{
  "horizontal_flip": true,
  "conditioning": "none",
  "cond_dim": 128,
  "head_dim": 32,
  "grad_clip": 1.0,
  "weight_decay": 0.0
}
Rows from block 4 of a small image flow-matching model, named by matrix and row number. Rows with one number belong to one neuron. Each number is 128 + 32 x the weight over its row's rms, rounded and kept within 0 to 255. All counts start at 0. Numbers have three digits each. After the name is the row's rms in percent of the matrix's.
After each neuron's rows are labels from the 100 images, of 14976 (inputs lightly noised), where the neuron reaches its largest size: "responds to" is what is common among them. Only what is clearly more common there than usual is listed. The data: patchworks of several textures.
# gate: MLP gate (model.blocks.4.mlp.gate.weight, 384x192), inputs 0-95
# fc1: MLP up (model.blocks.4.mlp.fc1.weight, 384x192), inputs 0-95
# fc2: MLP down (model.blocks.4.mlp.fc2.weight, 192x384, transposed), outputs 0-95

gate.203 086:136091146122172146209088134072068109169083121109132126094156123134035147093128145132125086125123134192164115099172123146131181105125149041103098123159134113137148164084098053158139170108109095154115184075128173106122097152121116071098131161176092124080156104098151178098118129117098138124
fc1.203 124:131116099105143166099125152139141182131146126122150143139170113128037187057136143087102174178138074132138163128111148168095101158189130153171126118130103173134137191141117160112099044118162102109137113080125154103158121119122107106047134134128180196161134181064130200143122085089095148120
fc2.203 121:132100108163164163113122131166137176094100089119153166116202112162063220069088199045109116164174104189137150118157117116151096139133202103133090119147109157151147116113117098177126108119124100146122163116172145117146144121164102119025145183117135187144181115106127187158155086088118210076
responds to: red

gate.252 078:107154138134120098112148135124202179159147108104081146156134114231087114158196081100097136142077194094139124142153165098117109131152087116176129117035102144102143133192129208153146075143083115108147132125189145129119106069151144148148148135154137123151115094143183128091099082111148160125
fc1.252 089:107084147107133154119166173188155135139127095113092155144203169177087097177134128123212106096199153163203136142120154116133200119111093099161089123199195077089080167116097087161044135096190139206120106102096131153144122119147056154090137162107094103112160101121148110139115135168058158079
fc2.252 090:126197112164123130122108090014098096078137129110117127145097100113124171091115116093081111158118089120044157115196093143137082127112166156096164118084091122138153113142160146137204122100055166102135118158160151064098142181098166136108155113113116136099132115114108108126142126063203118144
responds to: red

gate.268 098:088126134044144109070141117163096140131176181095136097096113060085167150130153164128167160127065148114119142156143173158123152146103141078165085088146143153142211047084087133118115118165148128168158131110097150145151124175163107104183178129114130171112072119145134121120177138135120124152
fc1.268 110:177167147140106057137110165191136123192141175164090138096130105137107115148133169134112111085122148091148162113118090133120125147101141111154103092105170124087116181121075157133092095094164148169099142098123083145080125156104068125155187101046137108092161081167203135138176179097118089108
fc2.268 109:111130140080156057088087103184161143179180209147152148082100154101159131159133183129080117132122099096150159136110111146102148112108124086133078049137139161060160124114049143090098120111157157160111117108144116155132133172126070124168103091089159128064142116151166092166189124150107069067
responds to: white; rings

gate.70 100:145124111140112093121207147136076157110091083110162048102095091130112132089119123185115170107137113145138095122169112142125116139143108092137165114142137097101119140157087123174135136193156111151077161116071141152101127173121148118113040157091094157125141071137114133113141178159144154160
fc1.70 099:139089125112142118156114102111103137088122131088132210179122126116072110115132135129149201109080153120118174072033176139141110115101142148136103169153089104115142135182162137013147129105137162107255105099122097102136133130106161114114226093144120092150145116135132131112179117142145110164
fc2.70 103:137102114134113110150115179099084095079108172123153115134110157107103187051104155196098181098116112171139116080125111189119086101123117137174117152146109088121130149139081137182149114145130142178053141148103180157104149195162160116129041109148130166104149168118081178069137160110108166130
responds to: red; rays

gate.78 115:092099134114091160111142115157112115095074135092143111106161091140121154118116131125136215132125199129151145139106156100137128151145122125128112131178160097173136149139174129192118109158098120191113131119107086139071112111126150022120059135134106107078169100110159193140146118140167143156
fc1.78 100:140117159181139148136132195121183093133131097107151134168078124160163128116085145131151047107174107151119100127139136129109136185151142110121073121106094153116083146160095141120136110159106084122167122130117155094151107117098130127129211159128179118171091141147178099087101082126123124098
fc2.78 095:102099096184118133097105175114099114092133127077189117149126101101163103146124128120146090185201203170090099136117191136119154086119188107087136118138139129139101109148112164148103136154128139128113131079163138134128136129098136142095112120155128134133110136122115122110083134191148157117
responds to: pink

gate.29 087:167107106045129046112105169111151094128136177089071139151062161105062107134133086104131131156128138126137094089168137050056183141121094135097115146128099126139155083139121161193063162165179148122110144102079153105155114077134109099174155144193169128125192162138126121136147162122133096092
fc1.29 084:153107098127172167100183123115064156137158126170095096133080113112134110077095144107126109113087160148140125156152132111095119113160120139096166115162095153137158141046199131210112175105044120098129112094115168117163129141158123092190164142076126102133137138125105163156126120103142031088
fc2.29 089:109173134088122121114124121119134098142103173098170089119189151104096103151197130105104131154150110121113117147150168172190214110134148185151122128184180162132154063188179167103107156156172117152156210170122162136142123124157101108074122158153141134116076155074112156089159130164135195165
responds to: white

gate.138 112:121093093135119152118092118166134124072080151129141163071187126173019072140189145125112113141099134085091153085091101103099163160173109099147158122117142097053149119105140140135095072121136123165136133112153100107115134119154078121153132125098160025152165082094146132120119142114145094202
fc1.138 128:132170163105135106154161143093140148183204120137096110163069120083198165110086097112144134127149109164169112154176161164191084091097161125108126114125100177170126114180128117102170179150124127094147108153119159166132148120088182137111154146140105204100076187160143130108153126151113167075
fc2.138 118:141099063127068168118081163160142119067084135097137186107136134120040108175165104138100084124088138125156183079073089115104163169144123121195161104123143106111156144154081077130126075118136062140118116104136117094123109122099068083155120126111132035114132132142172185125160146152134124137
responds to: white; crosshatched

gate.24 098:134118117131168133125083099183115122126100140119125129169086138108045137112166156135114122172098166158133115092150126163096147048176118144095145115177148119116139131138134134144144150123164101141131122181116138078107097076157117105207095130131115119131081125140084095177181070097089194097
fc1.24 108:169119128105116133120097123156128141095055061128144112113179142111072113108168175166086127157139150159154158114175163129123121101167130155151124134126158092158099170120172140121189137102160122154137147200132125157130154103125126117131147147124181107143103113105076090134208141127085216138
fc2.24 107:147141110090168112124101090140091131123144122192172158142102116150118120104124113136107143169128096183172085034166153167104098108115134102089113139159137110146164188121125140145158149094153140130135091133148125170128156171117134106163136102160115116094166121167095075108143116104137130109
responds to: black; triangles

gate.199 079:158080134127127080169139194216138184136116152127125080087152079144097131098185132135121042190141175129178099129181141090133130153138182086132167138122112195134124123124109087084128164180112111147095169151093125093158134121123132123127133106147131139061109103088119102184155172159113134136
fc1.199 095:136127125134133141162089150124126143089166173101151141120176129146097119125151215061138089144078118164108149154111157094127119103121149156094097189045114145149107132141083068137148151096055078121147096104111124058174107123099142103188095132124148105070173147140114109152139157103075104109
fc2.199 099:129074138081113142165145155143107133111116128132133063122102131156092139090205142120135061101177147132184126147106163129146111139112169098127147100143072135155120111110129165113129104118168137146104107206121102142144195111141102056132132120150101165040061117159135145108188164067126088090
responds to: pink

gate.179 085:096155104121120151166155098064117150133152143122105152075116113111150096141113117128148160088144142126149116114103062177091157185087111120163116180090112068213120134079132119117155066104109123112221097153155131133085060126066156104172062120115166117085140087137168088119125137138107092126
fc1.179 101:170192111132124141093150155142157127141128154149174158117154117139056105171102135158132088104115129142074142166144124151085171133140126191114149062103103128082101101181123082152123139143141109101150144159112138124100101162135169140083188140094161145179121092089143173134139151143093153115
fc2.179 111:159164129136162112092095089131152137128113133108217132130156125143076095143069103130104095156117109136090136135131140096094138136145110187102124050127116127068091125230118139103155145180115093141138153106077150120127089134160142163101121135155141108189136139132108155120120111159147139128
responds to: black; plain

gate.379 083:150123132126156146153147165118078221171140071098121189081123099107083176130088141081126148118129135123122127123093163061168137113127126122078116153140120138139103083174098132182100107138162148134222133087074172103143033128111150159108037137100105108116150114106065103098161119114112111129
fc1.379 072:124135101130110116109090117091137086097148159165115174142123204154085125147048107086146156101120084124148213108071130131147114120095104169118102140141108137097078173147145107117142130078121100104137038121145090107105160090153161105091156159168129128129148143147178143083155132094083103154
fc2.379 087:182117156099139135100100139112143219115199124074141184130095169106092134097200138132142138088126144091104139102172112153144104154094161080091118100091135156079140128114068113168125120107135175129173076145160153091109029134131165094103065116133122158134182136118078073103138185079089109124
responds to: black; white

gate.324 098:140123132112147120139205129153136143143159077103137108130141088107157095146186112150098106146131118081095012155149157088161170176161169110094136128101136184122136106117152211159101127201099141145110192126132162145119144072120156158130085124127135167100174095137125074154147101145138162141
fc1.324 096:138140115109134118133117135115082138080114122085102116124187140145086091132091104116124068104136102124153129134134126205103140155161142106102063068164142155129110138130113126114170157128150133128093151109127158144091255151114121108139158211140138095081157109069149166123140142154143112114
fc2.324 102:126172146146156136137155093151185117140154148170137125157102157132134145102186136137159154141139117119145114120114145110141149113163123124159175193123156111158170136113124127139077125148088132136142146152120112085145000111123154140147050137129083133113100115168115051102139132115139146155
responds to: plain

gate.206 099:097103142113139118132124120137130149132120139121125169125113104106093156135098128124138167132119166131149165116106098137118169103119100123122140127157117065170144152124151136104107043137158102156131060121095041043065102112060140030159084170167134118133127147177138157173149054129136161098
fc1.206 105:123107168093172100178164100182108160170134166158097115166122145054066123084167129116152151114107188124173119160135175121124150121150137095141112109150166130165136124118121132143081117108200184155088112144093091103095119116102130132101140135170138143067169146200133116194135136133134157075
fc2.206 092:131088125142094132175093099198139196186153147170113183200112195097097157138131113155169171118106132092157125127121125107177138082141112123146081120160126155146087147125116107104120112082155183131144124113146058130138129139136177151066121165152105152102132142174173085130123085095121212079
responds to: zigzag

gate.30 111:093088107151130145082125133140187166115086111124140168148117105155088136146116041193126126096147106120181145163076074165145128122115079172142131120153136121067079170116125152155175065150151101129123147168130109067122098116049179063101137159135107119076111129163140050154136135121110105123
fc1.30 113:186115135165156131102092185154133117104138079136110132168159108145125164086108068118150068104167087111132121147137158136094120150095138087140107067157048161103174122094151130076102142145092180139157160159162100100153149136127119148129143165158120114028139221146119112149074194152115134098
fc2.30 105:162055133158151159108062136104119088089088126101109137128144142115148156106104087107138098073151146113127143148137114167107125157079158093152177086113093104142162148122130180164081091124111166131143083191161085084145136129102133099122122151184100092037129219200140098167059153143088121098
responds to: yellow

gate.220 086:110158097096120100158171093138103153101128108108091171159135169145144100175088148155137160153087190125106132066139130160143194089081170160127175113117148154086143174110128057169110127124179149107079098120177111140128116141108115093188154077180141159109173103128147166125092118113131183106
fc1.220 068:078082073178225102140156114074092057111154126110149104161105182166152098134114151129109200097099109135082134107165165152138098075082072121123148135102116160081129168168152106123115140143180158133060191138140088120105141075146142135104145123136126181096128132114182092120103059082142126089
fc2.220 078:181117159169137138102066201124142104130076128150130101142179119124128146109161127102072087112165126082120108181162170135112082133199057121150121108173107115139128073160114150157137156158128077114125156149081138100130115103184122157149109107086121134141123188107144073119147158137076064133
responds to: red

gate.237 084:123142126095136097168163165105119078080129161118137125127156121139171118152111074144137154123126156151121148102158128161136124113126138174149111104171161136178126150142137151255068126153100178146000130107113093106164197100165101129126134160142119128108183153145156168167088145128111155132
fc1.237 089:103149108111104177171129070107142164118120025095138195127127193098109156127067153141161127099151094146114174118073067118132125109155110220129136136123118104116062095129100064151093062072131113176201090154179111122126098146130136107117149174166139074168077134098109127078075072049131096139
fc2.237 093:114098130154126112103094187149120022183140193123120138157141121175155111169131073192079167155112132171130096100098136162106124121128131091154069129120108135132176197117099164097150133150107111088057122133111141141126174179137109078131148072112119150091176094183152177093161172135117097110
responds to: white; black

gate.232 096:151138041191105141198137121126144144131135120187163122092115101126135165168156062157073143151118150180122135096105131102143127190145145115138170159143180119147095127128158162139113140142078118170121168118099089066148069139132140135127175108180136132133207121103078129083184119143120118117
fc1.232 091:078113212060161123117134110160132146151112108049143071160143124124152074093102158129184115088177164077140100159155117118124082082145121111150128102178103088104154103167116120168111117136164108102140144172098173172174075093159081122101186143125082173098070110131137119134096136123119136171
fc2.232 087:106162128128103126069130104169150144118095121172120150140159104138098093217140115149121116134053161146141182088145094138087192173160132138113156124109165122116130166156065070125141105142065094136149131084094211142137171111117080157148071114113095064106185120123137143160100090174184123175
responds to: white; crosshatched

gate.57 099:145161096080079113077171069141140164159085132083151156173052124163138145140133106149109093156142190123071112086057144132169122165169165115115145155139156149149086123065088182163076097110106117149155114144098109151060125173176140115149121139078130110093090204157194166071088121110156085167
fc1.57 077:125078140074121082223200128156124068087155087119197080128082109089111135159086157102115130075110081100187138119142107156096096102147113143130066118089112089146189097124126121107142121141182117101070144116115129171160117132143142093127090177184112149143129103094117144091093137164139154115
fc2.57 094:170126086092062114102148075158137145153099140082175161144045116136158149161122092148086114161112153131099115083099142120178138162176163076133153133115187141167074115047089144140074102086146127164125111113087085166068129179155132095121131162076114108104067197154175152079095124100147117146
responds to: black

gate.305 092:139135146058159151123088127135161116116160100117163147182073095175157154153130124159167161110082170083128140151134131181138155143116090153093128123151124112138173188112105168182087097108122080166169109127139130154136101153170157095141109122117107165174066134183190153126101161108119178115
fc1.305 111:141116145073094132154150218126104084141114129107132144136127150110155125140151098103146058123057107157135141101124127097175133124109099162177170123108068144057161082140154115089106148151132142118106112121139137093183133094145152133135105137134146046091078131114108048080197155161067132125
fc2.305 109:129087146164107133159158181143099102158107124132113130107141193119120089143128105076145057136114109178137123095119093098156079137079127131160114139089087152068134055138152106114162141164112158106105121112181118130160135124121131140132149145156140079074160127098085063114217114112118082132
responds to: black

gate.55 082:115105124130066163112134129162206125144135164168095135126125090147122116132151157143123120151148120128181124073147152143172107125088127143126120153113081166194172128157101175156076107162185121112113122126133124159111187112080168146130064103123113100100181143154161130113135066121084096120
fc1.55 070:112143096162117186141118077134174115163172142136134123054161138158105128146204091095114088156115069133131119117185171130147107098101193148173100147121131141169167135124116163103081110156211200094080197088145199158144105142095142179127083152116145141122080091108104133148106091161093155152
fc2.55 082:104204151143139119107079141100110160116101097080175136085182109138135134147145120125142131113069153107098179125122121095061158168170123118069119144181156113128084149143138084079157096056075141140122095111134112137123096163133108139159090114131161117128134122089055161114123171176145129159
responds to: looped

gate.16 083:108129093119135109103096094071112105142153135104081163161136101115038093131082045076095140159159162135152173141156095131098090131112164131150172153159120126156116081141139117096146125108098133165126150154178091121140080156087133078161151103117155112172097106139116103154120183136146056106
fc1.16 118:175159118113149099105107070121112158163131121183104089135117171144123148171091123117146132103207141164109181174082185136126133113177136116115085170192149137056103121050164103106120108094150131121143165139150114109158116085186106145147075120087135061183032167104097157073142126137130124121
fc2.16 109:159090127130148189083133066098144127153123129184157097122106146153150107154117140137131140108138110124107170136133121143145133102170108152130108166158151116119089100093114058122122072087181108109095150189182061139154127090118162145186140148116132085163064195121098184079106148167083128141
responds to: red

gate.17 087:095166142086083173103120136098122109145039096125151040175111158155149163122106130088130143144109103087133158106122109111185113131088171155146132152106123143077127146102131182210090088147076100079000161142144096162142082141141121134120089107185137096138120129103173177096082140195115118122
fc1.17 082:074123133132128141098146107085092140149183134160082162168135091087096120136113132145150105119131147061150167069136108132136131156057114158162137175123097099049105123166205119097145084151123151086224117114117076109083131087126134116091137145140148071126110115136175159106140092162201124115
fc2.17 096:168095067117134153163134165103067111120048098091151148080104139123137177140121128144139173170130112159175079089109112112113166103144197116124145117139120085188170149125061137127169117155108139157097110149109147182162102154155131198125118067166148154081173180065114114122087137124077141076
responds to: yellow

gate.6 111:112135097184122071141148127103062059156122147115096139108143041109116143113164162130123127123143096130115129114172141118132142076181157090165113186123218125110101132101135106153112182186164104142127112095127121084079129193129105099114155109186088160104134105135070152087096109129133120140
fc1.6 093:101145138115125168141115120137207165078097081132181178142082113117112103126140134110117155132087125084123104126136134123069097139133143161157172122094085123106141124155135170152178105113131122151139136174123139136177127095166172134110129197135119168160076180112162078085118135148146154110
fc2.6 096:089202117179179089124158100125096074128096119127148194102091062091074117095118140148121130114122136090131141137130071086093120094212206168194139150068181092122121150123102114150178170121157141167138131139130130121115122169150133136115140143188096171134123182119089092088057120109123156125
responds to: red

gate.13 092:108110175145111143139071162150102179138154179142121125064087048133137165140121120107179164138088099106153192136196148141123119150107142079113144133143122066163129087118092107113151142157141095127212156087114136110129136190102139084121101148097130155130149176160184142092122203109128122130
fc1.13 102:144101151097153136133185137126116168149101078085159148067109170149132144167084102155174143178067140143182144121088111093124138225142134114175194096128107091077158100158140057101141099095112081171081151142069138114121132160077124111138104130086153132144116060110137047149139116164131088103
fc2.13 104:177050141090115140142183096147070168151099092136116145123105111138140119160095096148159118193082106164208128131105119098108116229116133118176153097114121144080147118173173074058139128102108086155103165118171174129098144129158107146158155115099136154134152069105116063157172124147148117139
responds to: rings

gate.364 100:109152132139158198210104138154102141094131126139164101157124120070109111147145131118144144133068148146178046149133177152086134124126115161093112166106098115125168113107141187117095090065134111128122127108076170131082150128102112147157130171103117177100188123090107130099137122173152090136
fc1.364 100:152157174113121158064080137089154090126147179147180164111127150125158161159159101159185111125123188126124131134126070175148117199150162148146183100182118149105113116145084084118174194118145124083197159156103124141117119159157103130171117094160069174165095149093170057126156140156164126063
fc2.364 109:128120088133133121110130087141124143142166106110088143116091117156119125098086150111090138126154109077072182159150117085118109118154112103099109115088159120166101128087158103097085076143142142150097122140157079128124106101120151100130141128123154090142135117145154164156105101105107140164
responds to: green; dotted

gate.174 123:090122149102135091140134117155116089167118151183141134102161151115044171096140179194133179054095083185092132123096076141082171143107176124165198117120090121166156119156119111102091124153110150123131116129139155132133117165079238106045172134076106161100138181135101122117103129090070099144
fc1.174 075:098092127127073223157149148077123143125143087125154148167085123154144125164100076186130150081113102184174181137110071157132157149188064135114119131140123097106117166114112134196166091140114053113155143122103127100090047139082129054170161177111133143120091120126122129107134118118107155086
fc2.174 089:128108113101101140120093130142142089107125125129178136168136113142068169197115138140162106111118135209163176094103092129078153101141119103151183093120119088172111154172116090125156121127068053127151096105123167135094093176108168053096083142095147109129092170145086195130127108142089154129
responds to: white; crosshatched

gate.120 102:158140174177162157144065150122140077147142100134147167071123156129121106151108169215150103146148142170106131162104092096097111176135184129069109132083187124136160136124080159106070112081075151164101095029147190086126106122073147127165127080121164166189133135182155143136135141179146069153
fc1.120 091:161136140154146128161105142127159069131153099150117129086120151145090112105162169177171106182090139156106155112171116097122137140148157119072122100107187175122190126141143114108108110083067142202086078059095197094120167113118161122144138098131138097193142120179129159114189149144161098197
fc2.120 100:106147161112168095142163124114062135129088157117162049165158087109150100077109134073117141125129163088173077128134146125162157083174150156173125122153052133088134117129153129168162153183200126085144139188120115157168175130231144156108108137143079167099108111056085120117109130112107188092
responds to: zigzag

gate.66 126:151146200155111171140146151073139044083066190090129162126120130109088168125149174155090162152091115200119112074144062111107157148128130138140199138130154150096128131116177164136147090157131140109146160123143103112159122140176192124114142161066107180162158126034125152126101181116114049103
fc1.66 092:129174182124149155094167121110156047087088164108110109125144180103093142124150128146085146169076089204108112069163127149134155143123125094133140184133153146071134110114138178162137118158066175143093140127150102099191160143204164173137107116072096205183133081074128145121134167104129053105
fc2.66 106:074123111120168091129180078197121188151188088183149071134125154150192071071116066127152114149160109091098103164158200118155106114136123097089049132143109096148129127146104134144083158112078166139137129139131169159124134111118102170146134120170130128129119078183116107127112083133187188146
responds to: crosshatched

gate.301 129:119129131076187176092148151193063129122160093152149119124067084139116174104160133097147071140116109115111144112172188189174163079121108076058159129111084172108143107118141133147082088143107132077138125118122197138090107165191195112178150130110087135140111172101127087085066172123148139100
fc1.301 094:114160106106109141167126099047133111144096138087115140123142115125145098113117095172117185123142162138144131164079117068130139152174168100142071132124148110147123165122100140120184170118130147148100151133074105125163168154018097135094138134122152142143137174182149132169096171108117086155
fc2.301 103:119138125074152162134147067156109128147134116141182157144047114145167137130160089116130111093109106113114110120140182189165163124167126075091117118122108120191164132109101092153157092113143166077128088118123158118074131207144200115128069152136116155188162135143169110092097164140172085127
responds to: black; white

gate.365 097:100131124168142179195160100124093170127164208137105108133040058119122149146075158094132117148098111138066118174189133101125109140109118095102151128121105187128104135105143141109184164176148086165112127136082111208142139144116147114144122086113112077108185136081116107148093099187135119072
fc1.365 098:149132139090162065116150172147139158171120155104125095136192149083154056039132172166127099158136115136129157144130120085089168102108124081132103106162082155089168112155097145203104118129069117138132084098107140144092105068134095119086118120122164111111098186122083133143124135132160135116
fc2.365 097:154120117179078107106153174159074099122112105092094121142176121164117094149157127117111097200132192072160168104134112112129176122109113137138174142149138095084125127161100112139134129107047078109129120061157201100138122108123142111122131116073164141102150145176096107162152166135153155205
responds to: yellow; black

gate.280 094:128146100108105161090109088126093150154109168109123144111209082134152138131108190134033193146153116127147155159091123104151176091103077106174151119127175102079103203102101105176115091110131137179135100184133086166084131093026086100089145145158099180117187147094123134107146101160106122129
fc1.280 097:130132094149137145127082157121127136102121226150119089130194123107098105181124147107148105173109127151177155074138075154180172105130156151137155116142177104136101162130088168170143122108148098157159116140147119183143119118102091123088115087133112129060228126105135157107121165142124139149
fc2.280 099:197135166119149112134105214144124110061093187126104115130132164081109090148150100146183080164144131140132111087167131149174176116146165176132107159163112142104153151179125132128115152086144132139123194115108170175164130081172115151123112099160177141074186125077097170122135183119111130145
responds to: purple; green

gate.353 092:143097148167116085121131141100124111073141098047146034111139057073089098173173094127192144128072128102141138171167153119142088111123155054123129149097090099123161111124158128125132181158158109083132169127086171142164112175142127083152129127109141096111148117143080142108122078158116116110
fc1.353 098:106162146170140143130107147114091151160129182127114194122191125201156153140121169143121195158131150135118126165172089100080135075088097121094080129068101115124120101121163106114138124108109113164123147161166169182135124088163101156133143083125093094162132153107185095106186128148086140184
fc2.353 104:114120144155112148102120123114121145112143145087148138113167133153133102182158137145165166061132132102090126183114130141062067155112113144126062134038092109095151054142166138122141155140178172146107186147123166161150131129168156129150133148135099104116123138119129114103117093135094062121
responds to: blue; rings

gate.37 088:137158070142101162115066123092122078122126121092191162163157097152108153096147113166130137167098199082097148109099107177165179188130132152131131172125155177144143177070147151149175124089092132146136099137128122173115122137063181120141168127070148158134119111132062120157105122101163104170
fc1.37 089:145127171126162100156169122174162164141166117200069120139142122083131075170099143089142125097176078161130095107144142098127071096124149124153111077130139040120088108162155103155100121145092119104149169133134114068126104129123098153121146158154091107110152123175169131072195108122069133137
fc2.37 082:113131094153101163086164137082126111092143178064102161184149117111068188135148129088110092117109149109066122132132101077142146122155125147173194114075104096129111103163153099104193117081111129162133196115173143080078118162093109074118147165092141142184104114167181127139130118118125202142
responds to: looped

gate.271 101:099081175185113124163126138174128190126099070063102145137134114146131130083141083170142148128194114072127111123102143101158120127108126087134085130154085147123132086204146094176147128140178109116148141094099135112140093198149117125094084182068102127093116171134056112131141155130160111116
fc1.271 098:130122069112134158069106117139133191202175149088071086157134144125118193088162090101165104150124144060149093123154142138094113095139148156141192104066184087127121096148088176056158129141104130139089127120132139146127115095169119133120157133126129124116121136186175104141110193118116147117
fc2.271 101:123130160164165144121122143118156130159157130117078159124163146137140134079138094141144120080181104117112130119157110165130028116087096113143100073133128154091172097128085137154107124108205143146117169134129138130137145139102129105124111126101100141070119112141081061129168156085105115126
responds to: striped; rings

gate.299 098:131117160153079107191101111097154162150173146156128082135107101172168113103131103142147112203129179073156120198099224159103110100105151106103112135097084106109188135076137125144081093107148121110140076121091115125170095136107146112136113108141074144195152107129137164101090104094147095188
fc1.299 105:140124138116106163097136073116175094115172147139089132151143131108120110170167132119150125080088122108100123154173123191180092164098123088116076171112159121163081174078140060146066140164170113102123149178154148079148107118165155116094148106117115133119181142130139146139133097085143093152
fc2.299 108:139099168114113131151129062081188121133181167161105114161145094123170103134169075124148131127129145078101131171145168178149111133108176088103098137091151120154124143055146127136055114116170099102146120155137109110133100111147169096129109124137124119163131151113153188084112088066106109176
responds to: blue; yellow

gate.69 080:150138151146177079157128138121087128122132172117084164133172146156134134094117166103140198108176124038110113084068145156110178108161167126110180119126086106133151119106154191185109161094071115124115060130088108110105123120133127145146132146105069089113154107164166148141109128056157079129
fc1.69 087:172123185134179081150101183138053097163139137106087147158172133148147160082120110144170181061153118117104112074076179113073135115156159131122153151154120133162153139111120123131100171049075140143117091100087114105124121099131110111119121159107109093156172159158164171178074147141187108121
fc2.69 089:097143095124127130117142138099111176078099107138136029104150104134126123134173155117072114179120188099086086181140097146145154143108122152123143152136080120094096038109169155127104103202134120136122143133159169102118133100183137187102118145144137195133075127052101088087163104117095164098
responds to: black; white

gate.39 103:163104117157125130160157144140133172116126176106135112143142107107131126095094161086101121201119143161158175172080126148106173171182065065122087138140172165131135148103142144134119116147114116066102177141080134158174091142172081114117103120137186161090130191106138107191163060118100128180
fc1.39 111:132104118165141140123153149106177138098181140112143158167160110126117127098105111107103154198093113166150192099084069143132156089160053091090076112093162165146120116135122148148162121153158157078132171113127156147148163145188118117143137126140194132084166195090173079176165053052118094188
fc2.39 102:111164136172186118147151140132122178119206177091158146119119126122162084059131101143085180126131115084129066146176118135116102122082105129083118105111101168080161134118093157159137139082153188086142132112141107200159121109171123136095131105123129186082168084104108069156105111098110111141
responds to: crosshatched

gate.335 108:017100097131128126115119076147107170114133130125123163097191109160159138108093163105100145128104178166144147144171107131118134105146110180089149154139115119116151086090083130100189119183095113157143121158170128112082108199023145127154139140178120096153164173131168141144117095096141152135
fc1.335 077:144106120085091148167134181120110110127186097149129104141101177138156123119106141161099081132125064107080188088069107108069108116135063135165096145086100094128069113141205154118138093111168073078108084126132109133152096128133133068122142140139140119156124127109119176086107097110107158110
fc2.335 087:085129067102128129141112129154082151113133110111159133113135124179130131126090148113141131073108122129117121113129077104102138114168067164140118124110101124171117105128122096090175101172104057109133121146127104139096105169063150124132131165188112092175113167119170189137144082084094169105
responds to: green

gate.213 091:109121096141054180172130138153100121118114164118087101136180139118166111090130127139137112057091074126131140080146072137132116112163101126168106113142127112193125117120078072146094117125082121133111103114153133139126002175128104104143180151137162068170163149151154222114104155144140099116
fc1.213 113:131143158149152128127158136094159072164087074126153162129094155156112165171113117133155131132130087163153133178150115186097110179170191162109132094124106128111107180127142131178114071153213130115155107135126165157112102136133158114076219142150133136108149152077148110063086148117108142120
fc2.213 124:163163153138152087118121115111169120123095094124138146128088127149106171205143104154123153152146153177131117187130136134095111153127215113096159132103140164100112137129149182121122080155211130114095101154146149139114146121111173120102116147124097157111148137082124072103114130113105137110
responds to: white; red

gate.198 092:074077182157148082104133138161141090101075121164081111156171113110165109122155137136154105115136149110122082113090209078179118087136173148065094113177122140141159151076153148134116167067111122139134133124110098172192155125142125123138134067165137053075116149125135149093133125172121097128
fc1.198 101:183107114085142104142131068148126195175136113084199136144113118130076154195138128103104154197104165109108131197060120083125137135090105119122123163140115140134117123149121134090117141138091127096140155079124191116137160160131176159127110089140164188166148123183152113184111095101102134193
fc2.198 125:199171126076106142145141119142100192156173121097184138114094151159074143173187113095103139197121146138110131177120087134059142149116119105129141143093133142140093080198118144137149131180091142097134152146129184116098120137118168147095113173102155206166163122114144069197088116091109191156
responds to: yellow